A small image-text matching model, trained from scratch.
Model: 5.24M parameters, 64-pixel images, encoder arch vit, encoder norm layernorm, encoder activation quick_gelu, encoder moe soft, encoder patch size [4, 4], encoder layers 12, encoder width 128, fusion encoder width 128, fusion encoder layers 12, fusion encoder norm layernorm, fusion encoder activation squared_relu, fusion encoder moe soft, fusion encoder num experts 8.
Data: trained on patchworks of several textures, 1.9 epochs.
Rows from expert 1 of block 3 of the image encoder, named by matrix and row number. Rows with one number belong to one neuron. Each number is 128 + 24 x the weight over its row's rms, rounded and kept within 0 to 255. All counts start at 0. Numbers have three digits each. After the name is the row's rms in percent of the matrix's.
# up: expert up (encoder.blocks.3.mlp.up, 4x128x128), inputs 0-127
# down: expert down (encoder.blocks.3.mlp.down, 4x128x128, transposed), outputs 0-127
up.59 071:152118098158144129114191117152122122115113118122156124108115112131095128137123113138087132122121158163144112094119096153132115153145122140122133115137214123173133149107136118126126102144149110156134103144086136143108139124142105120143152146140182116088066111105137123098118122093107139165142117169105143115098163127131140141086163162109147162110090110110110126125126080135136193132110
up.60 080:113121123175191178110129162121139078065150140123101146166148108126129132144133159135147093142156160116126178147137107155128124109146152082161097119117134114162139106134152114091112144071145106133129175152101120115143123102145181139134132164108084137102126108143131120142127121136126142135103150105128157145139097155141114095093123134163112134145109136086090136128151135120135098143097
up.61 110:067159150110143130131120167133106136115158134131074162117099108083148118103074154119156144114123066135134108109149123134138117126129094088130113117164113096135161149140120138154128093166104164078114091141164120130137155160131144098131113123116138126118153126145169113130064130126146114151142113114084150111111099143153141155133121143169168083136138138158084131143116123119131127149127
up.62 086:138131142081120087126141149158110155144144142096140098126112130111189123130135110115163121169124128090138158128122070111101142128158161160130128143119114095104120161134089128150123138141123120125144138085146120103128125116157090108140098121109113153138107129121155141144158120181134111161128122131139094157117144155119062112096150127149130193107133147148171107134075128175158116126094
up.63 096:120110106188162134106162091113135119138103103172136153154153138109121074140113111131115107152133154140136090124126090139116093123149155168078134143102126099142124122106109139154092142117145121142093122097088121134145120120177116128145133156123185110125100119099199109146117157081159113132158139154160182141113108162134146154130128139124139119112114109136119173133130101137144149139100
up.64 051:123086126125083107150095097153126135099115115130103106109150165101126178095148151116127093122128122123101099138104118141109176100099118095120119103149120184108136129126144140112154126155149144127163127135130077099111142129156082141136126121186134137103123141119162137132181073111125154125110138119108119174134111110085136075158114119094139146129093118128087160128150143113147169119145
up.65 083:127126130156164079098142132137104142110154102127118105148145149147088161112137094132138160165102061122121112119126136124199091126146126128105148140125109115138160101135072180105107134126109138125158098119148136127132123148133096117115139124111103119186157140107096139094121134142103117168140159170104106128119136128124134125120101142125119110148154099098158086163119168142077167124146
up.66 089:166162119120130150099124140129151131102147074129168129143115107146139143121108166108120129110127170119096083095108090120134102121117143083161139143178109121124146165160125122141074117155116139133115096132139155081128142181112119182138192104160119145152080129112136140108116122131126075138130118154127099112089134119138119130147155144160105126110159145081157097131149135118118122127115
up.67 087:108133097107094105116122133153106093123098134127121172142184144120118174123155108167103097159146159137145120132112130108167095096117121145110116143150127134101116135155098122120136113168102148118128065103181141128152092144132126134109131112133175162143108124114107130154120119164093181091126156150116084107157164118121134113161096093114087180114112116108133160154128120147136125127108
up.68 084:135123122068102122107172133131110163155154132177143111108108102107164123095120145124140113111104146096094077137152144127169089176129075149142107153173118118142105132143114122156142150134128136131143088162106137145141103125135114129148088104127142109082113115150116105099117145108098146098131109134104133140125135171137129166126128144161138140178111113107106128091199151105123111134099
up.69 073:118128117160130102156122122109098104143113116128154118150097164113141102165119151153104118098086126165108165118139165158151126118140119168162156055152092116092116097130144121102152147121177105090133125129077104106093127122129131102119125125155179129108131125162107134130145108128125143135116149154158131120153111130141111140130113088147152132174139072117153111159114162127136123162072
up.70 115:103134109123107092138126114143122143163098128141080114102176066102137151141126131108084127161128136158156109142110078112127145147139113149147136159147141115124080139174140124152125136127125099165094133105112142189103126114142110137147150127133156079165107123138160145125139097079123082101117109158127162114151142153123165147150099110111109143126159126108186123136163098130138122101116
up.71 115:123127160178107145135119174129119081082132140111120140148111106098176119157161102134130104123118127127086132129120107139117120112124103144129131103111109149156142161142188147120094090136131092154119104121126126138128109097126161144127136128097112178147139175152166128137112139127119111124168135104101090101154120129126117126163120127160153155156148138088084105190171083131104117088115
up.72 143:103132130117103143167121118109105180133108152148081144144124135183110110090144138084134123124155141108150087122180125111090117181110097115129135100089089114115134088158107154128128150131173126131170120148135129163128112116118113165162142150168153158090111107158092136166124172127124135110136143122142164107129155101115137123137095098140129081099141121129132132148110118147177110140112
up.73 075:076116137141117113145120150134138106112140112169155174123085119124076125132135125150086137161128129128124094143127124119083101137148118149123069115150134113149110080154145122101127105112169102122167146138174130156137112179106127117107115121136129136164096136141131161108158133154077152097087149139092141150169169122139157144124112097107129155120107135157100110152148134176112131116091
up.74 080:101163125087114126145136130107131114183159105163148125104144128109121146118130172152089121073122119089138148128164142083078125127110130127192081114154142128122132145120146124136129129116171168145149128125112119082148118104116146105109153111171143160096123120152157132147111129116086099140119151118085122159101127140093151132136125122120135169126141197129141136120151092102150094140113
up.75 100:146100137148113116134175129139172125101116142177112123091104122156158155140113104112088118135164106136171106134093143148101118096121179138127078143141116118188153140145105105132130147108107115116080128123136098126103131139167143102143149131135127131118116173142071139152150142090100107123186162131095136136157145106114109147085159097104132135157139131137141139125158109131110126118076
up.76 113:126144086146131180130129129102145127130130131122113113153143125145142118153150173097149173157122123091120079103127096119129107180118113123185141147170137104129107136149153140137125111131124104137107075129119101132144116165111123162151132137139158122147109068114107187132166113145085144094107126128116109090096153135118138128144115135086143162113179109074118094137106146155125147112119
up.77 140:152132152088128194094096121142109175152130164140124117111151148121158103119107112120168145126131147183148124152121157118109176128126143084150116128123123118141129106128164076134137104131117142104102143167134136112128131099084173144123174140105146079115132088118135134120088154129180153118102098079167125111147132140137118095122129110136148087141155147096124131091128117110105116124098
up.78 078:125136122149107121111106174136148118128133162133098121143121076143180108100122124136094113104072135116129113154098107157132120143100071156130092138171155129093109142145130100115158113126121130135145106155120119109110093154152123160118111155176144147111114107126067090149111108141118147114126084148187114099081135118105130116110144154149111145134148117145129174159150166126140158161122
up.79 098:117080109129151095090121181125130114099150093126146113110133134145118162115078165165142102154120159123120102086096069132120127119134104151158109164147125127129124160119148145154098146129120087150066115086161125138148106109103142181153108146135129102134124146118128105116135116149139127135113076148142097110151156161142156136155107152118103135119106167091153111155153142139127108156146
up.80 115:155141130157133124097132125131097163113117111129119132097164124082106178148151166131118105128150111144139127103096202130140146110167173096122125122080152141134138118177123166102091113149107157105164108131135115107143155100107141152105128123156104150134107136096153127116146085143124137134152114110160132104142072114125117096115128126105113093134132190137139141128148125116144147096189
up.81 087:113106100114135149129139152134066176083127066103158129163118166148114115119103111086147131110112189137167132148126184125105099111137130154144143109133137101135175132100133122101088117165097090116127122115137153113110145124083140089135123102142079148120133130134159134141140116119148163124149079136121117154108099144124114102123147185147110123108134125115122130139144126102109090150150
up.82 076:112134152091146103123131126102152110075100130142133104129111115134081171147124144129172125124147136097147099091071148121123139111075152131158087158130107125115092132136127142143120094104113148140158130141136127147152167164088116162129099114174122168140164117127148140169135129137140140159150124123095104185136112129076154155111167135092143114125074155135145155120125144116118128097139
up.83 072:107144106105116128146162102131074075150109112145102089167114104085130131116140119141167179146130130182117097159166121141115129165092131131091097112152188079090137114140145114113133115109162117135140143119118151081116155130096113159128154136093149109161133114142136097147089150148148112121124130136179137124122103097117143116105144143112131128188114102125140119112120114153130126129161
up.84 067:132095134117105089152122136158119125134101115098124116177106180172142119137115108094091166151119127115158153095151107115119082135134145137093126103151095122158134162131121101115119138150118140155167164152108133159164116105166098147103123112116133137125126157098111088145101137135145140138144171121133113161115113135165123146126158115081134156081130164067095149094126125156148164158132
up.85 102:123128116125141077148118191127152131110151146120104124164138154118125139155168096120136130129119117075116137100136119105130108151112133045151117117126122126152140142103150149070124164128156122128096144114129140106130119098141118157109162137136142169140112149145087091166126151110091122112121138145140141137083142136161118123125146093118072119152173104094137099129183120139162092135107
up.86 111:139146107106150091136129101097098146077125134091126125155134151087169134124136143165120123151104138077137118154129143096127112175063126140152112144094129107133105136134094113180123141155131142148139086091128111088136126108154141132157123173129092131114159144129133134112157131142130101158160174188155106121154165135152150131084110121105109135124098142125140102128097149147132161102115
up.87 093:161085153120118099131132112141124063152124085154145122108139139134091136113098164104092118132109137142117133112106129163157121139117132092113105145097117096131114137155132135127140149184127151109149100137146138130151105151110105155109094109164138148130088173105138121089107115147137125160104161108143130150068158139152144128093080142172166109091103178139136115150162129154126129097148
up.88 071:153126078170148121136135122175170125119168177173081121110132100137114140110129133148135127123127149143082135140131147124180162152117133131096093144109082146137151125116125133080118145121096171091127155139155114113089106135101119106112086155137151194119139149141160097132135121129133115135152136094112153150101116150101157125120130124132181111135124137148110136119122080127099164095128
up.89 108:116125086070122159118118138115102111145126119109117155112120116130081118142082173151141143112127170127177106114109184153133100121120174125145091079182145119143115103111101132140099172138126112144137118097131148133130139118119121143123135084135117148152185141116120111126154140166090149097125131162149124163122105124158124090121127131132145134101131153071162134151181136096115140113123
up.90 061:136102157138153151154120096119113114110094102150122140134146153133136110157121150160108067108162129095110113112093130139158156138137068077098123082138131146150108106118145204082152129126121105115142145170128086155094136103100155100121148151135140104146125135130120090159086141117085136179137136133154122121139144127139134131126089163146164151148137093132138142113117132127119140107096
up.91 101:122121112116093126105137103126148129128101119164122159131143103108136174153108114131089095098103150156109117110087119125123116141123114083118152083113107078166122098131143159130204163134171124089134100137130103106170169109123108134144081119158139139121169157148148099131097139115123127151125156129144113149162140099099142125116113110131190191120150130142135113156149126137113138129117
up.92 155:137108159145136112116124109110138126129136136127125127139130101158088129144151112099055125139116130083137131120125110136153121141132107115128106130132206140164135154081125205121104160135115159145071103124142124149132095091098120167145116126168164133125126139144114162155089169155099143119116078146113112124126137119131110115120143109138128141126088144182113144130152122156124072110126
up.93 112:129104134153147166126095100109087167129138104077124149120102147137100127110148153135140166161151110147119127124164099146133079119161134101088156138133123203115145144118134128121122114124105155128167110116117162107161119111145113165138126128119148123106131121104119148157135141114149142100109153138085131130132109130131138133181101146069120144168106053129155111131121133181125161122094
up.94 071:109150142111128100088103131118166098120167114128112138143161158136114145075105172190053155112125137114107123151139108119132086099157127130086145136138136174110122146139118093146118133112130123137181121125100148146148111102124130097099110108109168160069174154160130118133066120152118147122098126155125120167137133117113112133118108118137131116153136139148144112111100122118145169142138
up.95 090:126118145099162141178089119116117146101104130096093127135166129148143165130134104121091121100148117146179152109128121121104141172138144098148162102135112188076107099173144169148158146177093150129173132108158106145104096097125156154163117090153135116119157132151092154116124140134131140093087147108158123121155108118103113115144150133138120114125131155126163125103134142138133147127164
up.96 120:133084114078098119143122146140110130145163163126144142163092117121143120108149130113110157104132130169031117144142138113130161106104125114085083094135118124113145124098113133144118142082085143127157111098142125116103132135150139142095134163126135171139133128118181105164172132111122143097114121142129124147166115119098080107115138120100170155155122131167122144141138125152112153165139
up.97 094:133133141122147138137121127170144156162136132166107128093128114141090124103164102108138133139135126096124185171128108159140136118138126101129147113119147172083107115155134162160132149135114163147068130096135092174105096137118141107138083156140127106133098118104122165131154151098127142096108118169107162137120072103093137078128132140174069168143119116137144121127119116128127150112144
up.98 087:121106106141149109107139142121125097097117073105105111121117133168150119140075129156143133129091119139159160152160158109101096133128063140124121082153157101109145111099163107146120131124111194133130149151129131110126125116162126172130143165177096164103145123132114108138137142135144142115173109106100122185139102152161126113083131133123139144128109162116119079131098121136110097149138
up.99 064:105102167153144156162130100178129092112118138114167138094163131132127137113118151111087142150129100174109130122111142097132151115131114106160133108142138138155174140094124135098138122120148137071125159140153105116118125162125170087112127160103140138133112103125065161171126125126114092141122146104101137127147119154101145124135116135090182174160111095113094117142122133129107147068116
up.100 055:147116137106121125118161145183101066101110129138118191117152176163125119145102150150121142150122128124165134121122156122153099098106114114128077147164123108162111138140114104148146078137093128166177117158076179129111149140150105154104131087130151126159157124114134141159132129159166141119079118135120116142107134107105157114151128103116131159129109130136129109162128102121085117129149
up.101 113:129133134151098127140120146154139109096125169161129124151089153135136144110096120192118125135117102123115073120125160110130164127133113150134114144140156129147133096113164120093116143102131112090141147122122107086108123061080117119112110123199115125084168186155133073115123122160104114078126136110118123132143134149140169156167108120113147134136123140114109150113116163128126146104150
up.102 099:104129066115113150158158093110135169155105119154134141107085102107135138087097115122130100087153118089170117136137130181122151125129104131164169130103114174102121115125123144126165146140164129128107071125134112131115149106136148133151148141165111105167088108157143096126130172148126111129085099141159165119154144117105120096146110139132129096131127137111123178147097161153129151155141
up.103 080:111112108115123100133109146118098130110156171109132154121110146126139150126158118160102099137118102129112141082105122151143140123136102136102060136153124090158141110127127111155095154110094087140117133152080136179111102121110126154128173137115172188126141140124166101165164103162125108130175133109102135149084145124152145160132116107104149126088115123171136114124134136158116168160153
up.104 051:137119137146138111097155144158137097148116121148117131096098112128130117173139201151095157070143146087118128158110097162087142125152131118146114120159125134118117174119136115097150095133105140110091117153165100109170109152131132177172142126121139128128101151139124116121110110141099202130105146125090145143125103118143129167114117127098118148149124117181111167115146095131149124112154
up.105 146:111111117122170141145099115085115161145141116086117111143134142160118123116159116114108149114118140124171154105114105096143103181142096109138137126101150156113112122116123143095118130168111145148104124120167088163137107103140140138121172114114126112162125117130115152158146168153114135093136081094188093148124132124156082103175154080170092125106176147144119124136123128104118085131133
up.106 115:103156143140199120118122156105124097126139115149120142157103180086099137078091148118147164118103091147161111152089122128122160127115133156126120138114155138130136197151112109110150144146153086110115120108115127112111113099155146088166088147154101119158115163106123120115096119089104119139139127145145153156085127120174117116138105111135136134141131108117124131124104079131093166122159
up.107 084:124126111108093129112136111126124093126119106157105133100124127115096140070110152118159107149123165167146193181113125138136130113142142151102125123125137101134113105145142134119125147141184129143160096147118099114130104138115134180122116098140145117130126134129144099131142116119120124103064155160149130119124137095067158134151113053166146099139097179105111121164155136122122084125121
up.108 082:107100102139114147163112106142120110104148138123134128157156120142105102146122123111083101108099087134138113145151141153125163103077117126130101146148147137157128127126083112158126172104167139116111122105081101092111143133168128048124132148161168112125111118163112159134112112092150130148182144141125147129104080151137124159101160103114111148109101111143134126151157109121129116177163
up.109 070:131085157133144120162138155151116157084104101125116141141135074094122130110140146124081104128125111124100144156115158125116145105110089127115115128127111091137139107093103155162127131190100149111131077105129114102162145154166158102109151146167111128155105119136132101115179106151172107112161076149181146149135105154123126130128107152112100123097114096149131141163155127125133160131118
up.110 090:141110119140111139114134151124130113127134138192121163109127140119170140151105097188131127154115133137121117115126132117108172125097138085111165127144146102107120099087162163183115145116171152130112060120145104114143108087106109152172134158117083137121155098118128093100144123154141127137152146152122122128126123132132137154179064113130183114104141165117136131130118120159153118131149
down.59 062:130127146076146100128072138093142130161144124110101134141136174111140147118095121104120145125156148134075115128145145122155107156104083124163144121133104102135114120136126174080143096136158121120146137117159130108112112078134140121103132161137105091121162087141161132155140139112115166145123106170118103089144106143177156103136141127169116131141119116128147100149144135134102045119146
down.60 081:123160112101095106130123127127137150177158182128111133109076119121121131142158108142138106163157107124093155129138129186112133146123141134163088129134112132076136117113126183149119094150103123132096117115143107102178164130120101138153113106151096108124138115108105128113150118162120125116109100110154139123152161101126097112174155130075113141101159106123109172155138100137169148163162
down.61 099:155114132113126125136148103122115119119121121110108142112163128106139155119157153138091118094154129117113101134146137106112096120149130133121085126110136141133076067114151173180132108085152120155124131133138130117083118080155137173124130169104133145140160109136130118168152112126135136170093126135140110157150152104103155159150115073112129110155100083121176077124133154178146145094117
down.62 075:129148125091100100160130099135142098141113140144119151122153139173121104143133133155139129064149129120126097112156182168109127131081112138147122128157106155128168090164146081114094120125133149123135147131130084137089123086112138137127151117148137112146122137171134164134106135091091128124131131146141124136132123134156173172122155112107135067141155137169144152088130118108061132122103
down.63 104:174150140082114142119157129139104137105098160112098153110169174110143164136141122125128126120120116125144149113135101103145145149117108127140099126129135115134069111151087142088143102111151139138186145121144138123125127173120128068106106132146168114099109096104182128128152089108144137161112118097100062119115142107103146122117190122135096129142093140111129144136123167108124152111148
down.64 059:110147151134129164174123140148086107112143153116169105118106126139112124138133113172155156129155123112107153093117100092109093113147107133137099141096143143116118131118121119136135134114140110160095153152098153150119067152141114161119144121112134159124129129139101123143121142087096091146156137077188139131140159140120130060106187131114136102115180158156140090130159124126126131093100
down.65 075:113090109100133111152115098096158116153154124117122147116157153114133098101155147140101091112158127112150160110132095114136138129112155094114124162133104138114125171124146078143105066143147126138147119175133137139135146068160137122123161164099131191144120114175148132159108101112103135085121139149157113108111145155125125133091090129137122114121117157154092153117104142137147182103099
down.66 090:140079125169129094182120131120082143150080171120084108133140120127128149151171130126145138161137126110158163156146182132132163128116121138110121114119084106129165120103109131108121107054137123147143159100128097136143120115159091128133111122117141104134152139110136095132156121139122153145197149115139164137153089102115130131098148154152130136130147127143095104131133128161072116129150
down.67 088:137102100111130135131161124107134117144105117099176109103126102105164072116142148118135106120124131134156114111154106123130128125140146103125115120122129126154152109132185074130121095097132116136128123177130145092115101153085125100165103111126151187161146149125148180190115140107136115131113129119123166143156140126113114143084092157109150077102130124155103138153172149139116164121172
down.68 087:129142181152117170143114138131112135091120134144121155145125176100123139158119126140127099143109122095138156143116118116118123115088072120112073098115120110124157095141137193109105105110184110161168095130186119113115132129127131137163138139172116083106126119087123138175140140170165120112125122119126135139123139121147119122105140095127123103120168148152160087112112118174107098114141
down.69 076:130066166103138151117119107076177166137158141138108118127117138095144092103146086138119168124119107147118101112163138146134146166106137141146081138119116134148134122115125129152107114148116125149128095102095133139150047157124151107140111082130113101135168132132104153099101134116165161122123079070143151099136142103138127133133144133133127155172133147145150124110136118131128152120181
down.70 121:151111105148117108156129174114124171077160141133112138121072146149134109140073155109127116103168119099162129112123129136104152119136159102118133122108147120135133141106093155107106124097135151121130102140139163146113135116123111108135113151135173159120131128190131095155068139137109129189124137153116117140111151102171107109105120140103177172117130152157097179123125142091133109119106
down.71 105:170100154110106142151152120158088151150160148109109141114146138118103139163102152129098121173096122112084126138158134128149148135159080109147133134124110104102116114106128179145113085113116129143145113124093145106113121128124132161147098151149128120133129104123095112173145138125096104092099184159126144151165157107125120110089118095086148114135102105191172132110133098157113139121167
down.72 133:156106078102194128120105118131105118123084133103119105127112111116137166103155113114121136158113153088149142141074110154145104103118118125129162143096181120089166136142151124089126139134117142144160158110171072132137142124131141146162147129107112083146126145098155143120106162144134144127145113121141136123125114095120143134112168072106120171148134162096111157102155151080125129150134
down.73 079:138127138135138131123136154102158130116167139126146134114126161111163086175114099167114164118164126158149155127114118137107166126108097159106121086095134102139148168087158126145137062084096130172101078126090146106126100124177141149083133140126160146114162082139138139119127142122127117121071121088095130130140131119154097120115135123126154103105169125126130110141117099142140105119122
down.74 071:115143157127102157105106125111068100075129148088183167128165133112150096096167093153111109082120143111169123128131145117132117124120121135102160153108137109149135120149124170146118112155152137125146090131115167104150102116115100133150100122152118159152119062089152148111150138122116121126129106091130129123134100119135167133113113094139146117101131116168114160104118094124162162118178
down.75 105:182150123100138180060138148104121120133121110107172152158146126098128148132134160150154110120093164153109129125127128096128144153116140137119158129141105127116122113140085166160119138149172144154163099146150181146090125108100115123104120141148130131130120110097132121103119124086159113128084132111178080119105123141141118118151101144134147108139109101092110076139103158126074123113151
down.76 103:176073138132120125152131109119104100097061121100135111096126137133121156179116119150126119150131122181172112113115138155145172131086121116110103130123108162135146092124113102121109130098160138118141167147087132138122103114133130129151124131114133097106172181100127147102143127140143129094149085128173151125130137136156104102080122130161146189138128120091096118118132127109125155126167
down.77 128:174081116155101094144097123099142118159099124147156097169107112121113151122172101095143116161097117061098129148150149172137118152126138133140108166141088128113097123124105151135126135108094126124152147095146141133146127169134129150156123106122150099118145113112121135152107142114121161112179143116101149171104125112145120117142106139119139156069111133139185098096137122159151101109095
down.78 070:127112134120115133135157128099140146151114112138101170117122093148088134167158134105160082178137131087126104155126113151108170137113155101118151077107115105126138125105101148081090150125141140087117102139150151131125173113149159100156112138123086133094126069115135139115163153161158132121108106145108122127104121130146134156102095079124139149120133134171158120126136143106076099136165
down.79 096:133113103160133107132158155154130130110079109110076175115122086165102129152125148126108146133153081130131151146107156160138120127096137157147138093109119110130147108129108108126104074078110133138149154118137195129145149149168124128117157118101147135107143157135144153123150110140126125159167180109085113145093137124123134145097111147097135145089153106146098137111094111162087129124163
down.80 129:155111111158159140114136171130109097112091132144154125132092153124134133099131129141130131139132134163070137144148101136095099136153160155160165151115115124117117122119085131168095111134094135130131119125099178100126088140136147140122089166097096154155143118099072159103106145119132130090119116166138162175125169127093152104141115129114128091128124104111095117143108137102186155155118
down.81 086:169086107185109112111129108116148106144168117128172103130125128108103144142157124141151152176077111128118106125147098129087142137116192138153166124113061165149151108125113122119156130095094141125144115117096121114166116147160137115147131143110120092090135125101136136143120131124135105150119128109156177108145096136122134142099127117099111159147156098101117082150118182128110128107151
down.82 091:126151101097068127156171137144102120088123112126120113083144106143135138116125115159136135129154166116136156137154135134120118109167105122132090126090101131147112090137098107090124062084114108126094156140120141150134118131116136125130114109147123127153153126141117085131156140139154116146122140130139157179113139070117128100171170153146110141122160182100076132142108129094135155105084
down.83 071:118099143125109105141114108117159149147198122114155175099130114110163073143145160125117129109132102130125133116117088126109136086148137139120138179096101127096154140132122145103072149134113122111108127146124138148111111181144138133087142115095112163149112088115149139115167097137146150100131127091146083116145179150120139142172160112180100143112107157109123117122125106105145152102134
down.84 069:090138122113145100126139101089143185162141154116128153115154086143116120125165128109126110101143109117108122136132166104167128158068146117142111128131125118089094092168101108137138124124154081152130118140161082115129165144121128112118159134110121154135147157149161154117134099094107134094111131140141113156084097136122115142103135155182113096145158109157104089131159147095167118102094
down.85 095:099139117126146141126077107129142122121107100138125157125084116121119091109091137091135108162137176156141127144115126157150155138153118138113155118094102088100158108173090136149101106147120151101141153127133090140151154147116116142156125131108071116150156074141098141108164131118161091090158122146124100166141099117127166139177118126149133137111167156179142134137091110120146152114114
down.86 105:107148081142115149154126108164191123109141142116127141097156130116105091114122121164107092146120106103136108100125164156154159127094120162128142110139121128144144121141122136130118093166159134151116131082130069172101119124131125137113150113172159121116125178131118114119121156131116160130130145152063112079129085146121165154144122083091094131125137121147085141115121110112166136113163
down.87 095:141111079122155157121144160103130092147138130120116096119131127123106114134101109155148148193132142140119101160119119143100117118153130172115135153182126131132139126096153124156078096075100113150120147111128167112187133123123151107104159137144158099136150099104146129122155091115138098140141119139161113122150136152095128128125137154070138154114096078104126082143119106183119144138116
down.88 079:137122110119093199149135146140175114130146135126165177102137119123139125140112112152118114125144148112130126135126109145086117138146161124155105090107132116099081133118112174169152101146155100098134100140133141119105125151100131121114136175104134159113103060146114138136198119147149121090097087125103138151122112150114102138127137115124113112076126133155144122155142161127161101101084
down.89 118:132155133150125127124152166148107130100106083149144162112106121143124117115137080120141151136107125095086132138115163142139132099090142179138163172072095130148167154130130082119102102143107124137106143101131091109177110093188096138103122134116100133134129156108108122119109116123124142125124106132143157104171101142099170126137141155146145167142163136103069095135120119128131138143167
down.90 067:159120108084114151143106120164109132139141149124160117144099134126122095122171117096098134133138117150118136116142048117155118167154146104181133132133137116092130137104103095090144155145121167100098109140121132140164096150145157146116110124141111134144119139121124112091117184122084151131095134191115124085107085124136110113138179108133116139137163121118100161111153100126136164152112
down.91 103:160084160084141117124178164121124126146102186123108106119157160106060109166164141133108102157124077118143121141116130154116146124117103144118111134120151115113136200114129140151107104136126124150128108094128156126115074158153127149115129110150128120147078094126115126142124108114159088079148122108125124122142145086127124110138118084128144124119146122148128117156157124187126163131127
down.92 152:074116097129174174154112109154108140113104077079092128136104131170093099135116126150130124115130148159158115113146133135114154154144157176147141116121123102122087114198096090111118105126154126085129125152120142102129144134151133184119123129108113120112149129137097098117181153140096090120139132116140158079145148144124149118134125117121114157161129140090129145103129131118145159166148
down.93 108:133110123119092109144148143155159095152189171147141082134128107120158125093170118144112105151121109137140145155094127105081097139090131101154075136103158128136138128123129143155114141124116148113109147104152062161103134149127075143136137151143122128137120138147163103141121096148136143081130128127147136119133136088144123146140194100174095083144145141135085150145129137108117117115151
down.94 084:103119113142152158110111109147156110151145146143163135124125096136094112131161104160124130133168139155167150145152110129135121184108135109163069108111155110143131082100119130122115125181159104123082100128152091117179131127138123121083141161105152133154152086067110097141161121139120115132161107130085175144094134113109112136101115116128126128164121156158110118121120129133164105110128
down.95 094:146144130148083101092146122127164140121096155164107150151097143138121114108126117136135131156155158103161103164144169150159085102111105142163125106145161130143162113157109087179086130127103116112109130133138129138151139104094121126129127153093125124095134128151119134093140165116141135163179092135128133067125108125152182166139087128103182097123111141140126124090143145104149134126126
down.96 128:129133168100100113130149160142149181150160190143125110125113101129134114132122140150117096158132137118129110103169099125125141126144146099131095192101112120120162143127124154150105126119150154137129099144155108109098117132138130133130108132105128131118128106126118136137128091112127125140115117118137121137152118120119139109120165118087114098148201158191110105093106121147186049074119
down.97 104:065136145086097136125102149106140156091083128139118137126122114132127158136099131153094095105153150150148131143132114105108103165134157111154101141171129140161126107138103149118105156134101139165099141189117144123159174147113145144142117163077123170086132153177142123155117191128129115121122140100159095074098128140143120121140124154121133119117085120105127123150136122117152111152130
down.98 087:157171153076112106141123129114072127129136148108074147154143116137119119150154115178126122132144142140115132094095129165106128108080136108111133137122116088116134111170112170138106152137179100147104119147110104107126146117165153107152138074120109138158122138151119097149089125147162148137138118130166140122105126133083132139148102138178105107134164152151159145104176128084131154113116
down.99 062:120153110135145174097132102121141116121138169146127113118062121109112096127087158151161108143146136135129161109145092134188115161150110137140100148132146154138128097152114122172109157069096143119100101142107119100121066125112163158155144113167164113108133116131162117137107152145139129119123096145143131167094116092166120142128122101112098125093107138088126120118112114162127122163157
down.100 059:056154126124121096115083074096125103115117141119143086078161124139145128135143127171141148087160120127170189145149115152100120126144146115118085129116126149118172130156127099174094130143139138137112154158134110135161098127119131122118102154142101149127120107104158120117150119124134139135095122153146160156143110115129124146100115171160126133140140162107089170172098137131158095149134
down.101 099:135128125113136162105136156114107106153132113123172158110138128094125143129125131138161131113113177134113149126165158157110137161144166128116122116133148106129111127145085119205175094142115129097176108140117149136103122122116121159144134145092117112141145070077057138125138148143135109098158112149166165096127127092152140118131116104143118092112149098116178145113124093161151131129137
down.102 105:138091148155146129111108144074122132107124159110168119143086138180135113109169102091106120102099129118094093154119105144163109079124142104147120145079120126149186105140140131081118145174121151136098134158162116164168131118118115117136150114122125127123110157107130119132103143145135114155168139075101123139131128101168099129072124137133122132119159163116135152134160136114140089150100
down.103 073:112109112116123139133121068123154168116081138136118142157136155167142099114127128127116100122111143169094124119135127102118109122119122139170115117093127125115181141113104162185130120139163147108120118131101160086136114120180132114119094136143129114100106139137136128133154130089146157117112114135126132142137204147085087122125097119139064120174111144092147134113122148138137155066114
down.104 052:119183104095130160131121146153083125109161139125114106161140118110136168111132152140149119131117147147133165079143146090129127121119093146117118137092150143137119100143108174144170157131110155194096138144138139128125134093145128095092089133126127131125114129110139107177093086153162087089140149099089090112112111129124137116157105164144134088114121116107093113151090137091110117145110
down.105 173:162087112126161140129092119104151134117101134134141102123069107182098110105149083129157160088171135162143120144122123130154109127110153133131129134102066126141137099154110126145114128122087131087087126118149094135168178106139138153133150132134109138094152117139117097106113155148123171141152143102131147120076116118133159122124117133102144170160142165092099126118143097117144097167133
down.106 105:102102133125126163069114165141133148097130104129140122107117098150156129194114104120160116159124200139141119135154129130173133162113142115100156151126110167156102113110096146135046138107122144141106111139176139132136108172099141112162116114097105114086125130117119116136174096121128167127132123145142101121124088136135124106107134154174132156122131105121131121133116138099116117158154
down.107 084:148070126090152101148138162143120110087176156112123132084166148146152124156111136141142106138125115101157114148120126095101092126139116127145101118130117096116112136094148111154109116134124110155141090116177178146127119135149165114159136144119108106140153082126159173153120067142091118121179140109107124150108136111144121110100158141092141127096173094161124129147128120173133107120131
down.108 070:131121096116121132113148133121139102113200120126144111105086122074155135130111154136131102105101179157145113132137122147109125163151143110169135076153135125105109110170120153127123130143138136116178088108108144107120124123099183103088167163157129125115139114104136113144179145150129166177092123105107133103137127151142129114143111134154154113152143125163095126104086113151101129103088
down.109 074:144112126126106093119113121110130134162106148176121099134120145157123103118128113101161157137135141126081099119176112165096137163162154089110122185126149125126132129109167095111126109088128108141110144129160150108083109128127146109142077108109124145131144145145096197132129107155099140135085117143133152138142181126100101135118140114087162118135157144117162115080141174133143108101120
down.110 082:124114141112156153101145116111129170143100091124113129091113146130109137120143147118113113151100127092090094123135106143157097170094078116169146111115134101160143131115127131164092089126099088128132158107104176168136146173139128149105155123125109110153114148105100190134118126136085124091126145115115116109135183131122160135130138087090131186119125128123140144136115136119167150138174